{"horizontal_flip": false, "norm": "layernorm", "parallel_block": false, "inner_norm": false, "width": 128, "loss": "cross_entropy", "lr": 0.003, "eps": 1e-08, "gradient_noise": 0.3, "steps": 12000, "batch_size": 96, "lr_schedule": "cosine", "weight_decay": 0.1}
Rows from block 4, named by matrix and row number. Each number is 128 + 32 x the weight over its row's rms, rounded and kept within 0 to 255. All counts start at 0. Numbers have three digits each. After the name is the row's rms in percent of the matrix's.
# fc1: token-mixing MLP up (model.blocks.4.mixer.f.fc1.weight, 64x64), inputs 0-63
fc1.0 117:147119112140133165163162137105136121152159139142169149135102139087119090159122174130057154143086049120167141172143129094089141097118125210143126124114067104133118178185071061131126114149126089
fc1.1 102:138150131187159048124079149140142154146104162197133055126126126128085093104092174112154147062175111145092111126084152117160087146129102122107118150147116116118163124167140205095164143100150122
fc1.2 091:180119147084078104135104178073112132090120159074079095152152127115151102079131168125180183163119107096180168123101099179110112135064180177110144140124098094127131134134128114152079156107168137
fc1.3 103:134151095118180121074124138136117144093132114081120120133093131180112076126155120137119201128113192081150203095136116159132183149094126141039089140114156112129120133124138164128147129212158139
fc1.4 087:158141136125071189134175164110081130071118126130125079139144149121132062116176124155161154114116130102087126098128053091152145156136088110124141199182128107117086145152130130157144212154160122
fc1.5 101:187128127101156145081154140129128103085160133093156081151131122146187191086160077143098107149114115122104218133108154098105143154157131088132140156121051100125157125134126086189120113183095119
fc1.6 098:169139149154107168137170130112142112171085073156148123175146083114145164084167137123091158135100163148150139088119114143126110134126153222078152176090128089149125077086150058100097083146117111
fc1.7 104:148135103115154149167163103160127124104134134201118178145175123137139067114115153125119183151141104104152153136034070148119128127130105087091115183144181073111098098130147097113145175100083083
fc1.8 121:123109126106161145110117142148171076079175106138126093113135159181131154128126154137118129198140123158118129062099044085108159189147192089104203108120095142139112115114142139062124138126152144
fc1.9 088:182097115103085127089112097079155165099147132118108141097151194092167108093124176109166131105115122107104142154153121135171095116073161101147120076176102136138100192128100120037111128136077097
fc1.10 109:083162098147191117121155141150145115100187095158156155099133153120152110071087123151152159094169121121169090158148059210093124127148096094134118134132177154099102132105161139132204165101148115
fc1.11 099:128098115145126122152071091147142141106149138063141164146106130163151140094163124105074181178128189076098082105134110186104140143129110157134113137105099111128141140145173071092158180034141134
fc1.12 097:168119102118090169164159095201112129115178151141077149136116122163123161134089175127089099099139101148113172133184079144139125125099124137110143100128121122099152189098220118153160172096068108
fc1.13 105:142122088193131100187113151178125090166154105177155110121124128105111143085108137118102170123205135186145162146151098134127062071180109095146107128160093115142105093161150125057154111102146140
fc1.14 097:171085151141144138118142096083125092133154150089162111134114115127088189143105110125125093125116109099103212104101125088123120107116117119119164187095136106202215082185180105124147119090158142
fc1.15 102:117136128142070172112094132146181074145142117101156174140084152106092113144145097127169159140146113115078161123117181163167131124198065103139116156132073113179050082135126155120163119120157166
fc1.16 088:137125126107122162102190164125124119039127142099137108101091095143170112143157190127172134130105132151134150091167117166132089080059140124105110158145111131073125181137192106192114126179118165
fc1.17 114:117127123150124150164088161237099160141128121176162148115119060155126115153105061146169145170100090113153144123101071184146077141116092126102160164118126109114115152133115151098084101076112113
fc1.18 088:174150185142187166079091123171113121132162167117099133125104124161047132072162171064152051124134149142085169117166134131109167194116143149120162127140093134124120118099152113132140114115173110
fc1.19 120:128143108140110128123091181117158181136131155142199195113090145157129095135126173164085200117083139096148186184089159156129104121118168158120180176169113166144154148123147099128099144130098172
fc1.20 103:123167175141159082124144115105114149104126134116121179122134145161116155095139082167104101093082104162109168162109143099153203144058155190121163108172111070159134040120126114125131137080103137
fc1.21 106:151116143133158093181173123160105104106185149053138124140115106067096101178116082150128146120112147131151162099109070118092087123169085179132125115079153130170127109168108187149136194130084125
fc1.22 075:182120104142197107199147162137141186107153131111151110142076116084098127143166123133138079106098130149155193170154131148111100131163138151098105088065082149117076115157088131190165118157136111
fc1.23 083:100158138124069193104118155153105111146120170151125113123063159142026089161103140122152104139121105134116155148118090187196145117132135129107126130171091082136107116188156189125133074129140126
fc1.24 099:140097105125096109103161104182079134152113193129195126133172155156119095154170123129075182117107128200145164095121152094099117123160090081093111100182133087169109152090097117112168100140112164
fc1.25 100:091133168118072116093096105108181135204153126068148123143143132119116131132119169149132148128132161078177125116140148192047106144182116155129201132179098160134150159153179128124135115084104123
fc1.26 094:094097113094113111073168154110093099148154149144214135108145104123106108053128142111153161092111109119167100135125170195128176156128146098159144098119159162068132163103172134132074160186132103
fc1.27 100:106165086099071152162109173125160180111143139090068145112159167078149106122115166090101159186164154115088082120120101110145101086167080119130172125135122111109198143104109098169068121140139102
fc1.28 117:118114137143135157121151132157109127106154189197076110085141117125140118081140131095154112146198149130189114108089167141179089154106105198118104046118092133176152127066117136129093110153097122
fc1.29 098:153133179100133133134168102142135169141159103125121123136086142074150121151152135117163170082148132170107145151060091103118108076080200164159154083165048173106118146152139128191099149103148118
fc1.30 111:109201129073083081117133159155084117134148138170152175097113156155183146142113124152079127106123123102080163053163156171134102157125116110153091192158158104127119101108131067148134164121172106
fc1.31 077:179121180129076161079128077140102115098172109191137088138197151146111088132173160183067135153138160110156147148103149157197158126116133144117102165143103130085114172156122118142104128188140133
fc1.32 091:164099127105140120136091163168120116126171167203170108138133088107063151112115116120112156132167188182108163096146145136051146121107181114120133160129101100136071195070144104140118111111166110
fc1.33 104:065113085138141131107104100118176132190149071138165125147177153137135113146140177102131149135165094148123138118079152116151165118178153097113157161148138089147124089109178084128155084129059041
fc1.34 100:114132166147094153128128084099115120158169164110000139101134148115127087103204113176183111123086154108145137108118157150165108140125179143142128143124107126114133113146151081135144072129192140
fc1.35 108:094091102133174144151138147093173157122179143114127144071177106132184090128129117192146125151143170063097153091144116097172144137120154096083155091108124066147129134095188084176128142179130108
fc1.36 096:176159171136143129128169098126166105142100143145112159123181090177113130089099177106133143095096091181162091135062146178089196138122122120132168137055154180171138090094099146113127147148102115
fc1.37 100:139147118164165079099146190115130082098092147105093195118151162109039136116123133109169156144145111130115151116119142161122115142162097105099157145226128180112109128194148152081156160125127118
fc1.38 103:125147148115133137179159144139124128126097141154129084120154157111127153146159121133120164089124176131150051155105152103088087105115136149151108177142198090100110102149126084118133002101072108
fc1.39 094:164093167127094093181111158139151166143115070181177096139121166088142076141192086177169112099120115141131144185185107078141123088139145109134200150128123147145131130139122083101177138159134141
fc1.40 099:096103104219138141124099159145154131086177134165113158158113114117096101109137118075117152140120097135130132106181046135112148181168096208148136156109074081121118151090168117106141117155118174
fc1.41 113:157091094119176145107177113090093179090218116176127147120156128123113126087137133117115164169089072112176216187144095103155113113130119146128142120103154088146131145109108111131162131068099148
fc1.42 106:112145105116161136099153118207115084156061150133117163095104126097133172133145101157104147142179188116146163103112118138186143146127160160117083183109086105095166071093138067110078106101103146
fc1.43 086:125104183100118124152120107157131057148133153202138144166115167143145072101129158124133126182123170098163174117146113066090107098063163150155133151164122096093136139076149106086095099103165173
fc1.44 093:101172182123101124119119173122124151129131151110118124128192083213099133115163188118097127107100107138139119100125109179159079167078130163216102131174111117163149129154152121097119078092087144
fc1.45 104:131145128182099166124199102200153149109089140148063119107117105112133101077105195127127155073156109143145137130180156100117123135076145120128116086054135134201115145139122146083166108098117133
fc1.46 082:094104153169118094129122117136121135116143137098139222127112149093141123130131077073132151116195172111148133104092138126178108164152161191194081178086147104154185129134121154158101079125099161
fc1.47 123:111130157155158169136170139123209101175164062178205101154106133140155212112132130131123108141064101160089107155157145128104126157114121116090134150130136164119103155074102117155156090132154098
fc1.48 084:125120123174143140128155145077179110117150171080122148207128110134132121124188131131102078171110165137140111110108156176098101206077147141172145093102144173170140120165166129124091160167171085
fc1.49 096:134116163058131157097147129160112142199126098108069090121159173153101106145100139146120105097103164104162123115070148125121083117107209087164143185154131111098084167077158134132142162109102086
fc1.50 098:138161141163139049128094104109058128125093148133161177103154134148124090112140101163204131181143148117141177152104059131204124125090134123150115165155124065148122173115110136142106149089130091
fc1.51 108:116146105130181187142077107109142144123164157161157143085134116075066132092084112158119191110124129159165112083125132107131129172085115223165129126148119134132171112107157110162143092065090106
fc1.52 048:170106151050103082094138129164145080125107043110126177118158105121115120126107105126122111111125081125119117129115086137117161146178229192106147128142172116095162085129129152142100170116158157
fc1.53 099:133148116128165139152091068106118177094149129098102124103187047129124096170111144136141144115175116155090142133191124099121064176153106092092116109186179096080148113171134068106120115127155111
fc1.54 092:108200132147133107097136137153143100172151179117115081110152108104090120148126142111181104080159171094157099127124138047177150151173142112161142144080156160117134132142177101099098167211161109
fc1.55 108:147206118157180135102084149162108137116140135098149094150128141101088094111103145133125170161141109144117130126183092110099148133153142094138115129080210117098151115165206059071140138115175085
fc1.56 091:155120120123176144128170139140152156105190128124061122172068129131094162172094150184127064117108118171126152134137097131113117096166106204120120158123087142121123048123093117050132114140113107
fc1.57 113:101158196164163160111152077102085125077114124129134166181137093148174071108168120138120111122110162060129148168157091112145159127089060132154165157170120168112166105160092101124126083090123142
fc1.58 103:127142160114160118180110077123088152152122165153136173081162117123155135140120060132118121118102179130119091087106127079084210215146146127114130119102096182151150135099119181103174134126135079
fc1.59 090:102142143130084163146132129102138161166134148144147065127127118093117112099149071126181134204136117102115115128080117196203081158145179101147061133142090132108152083123155115130166113198136116
fc1.60 114:100164092104095131086152121133088100131135153133138087172115111124089098127125123161180151137105150141156156062116079180073064143103110118172114157169155117128176106206190166117155087141103113
fc1.61 102:174148080083128158129182161137166088187148078097130126189083131120203102126107111145169144128095150176178140108129097098151113114101095078102129148106145096093128177131131098154159058121131119
fc1.62 107:150125111143124154166089181149168129105117092086125160093139117128091126127171080153112169125051137191131073143080144131148142180110103084154099108136076097126131166071062131151084143086112148
fc1.63 104:186163132112164164141113123148156075095156122103087146193101060105169122110121115136140075116129065121157127112124078140094122162128147162131151097172131141128097179108123194140065110116193161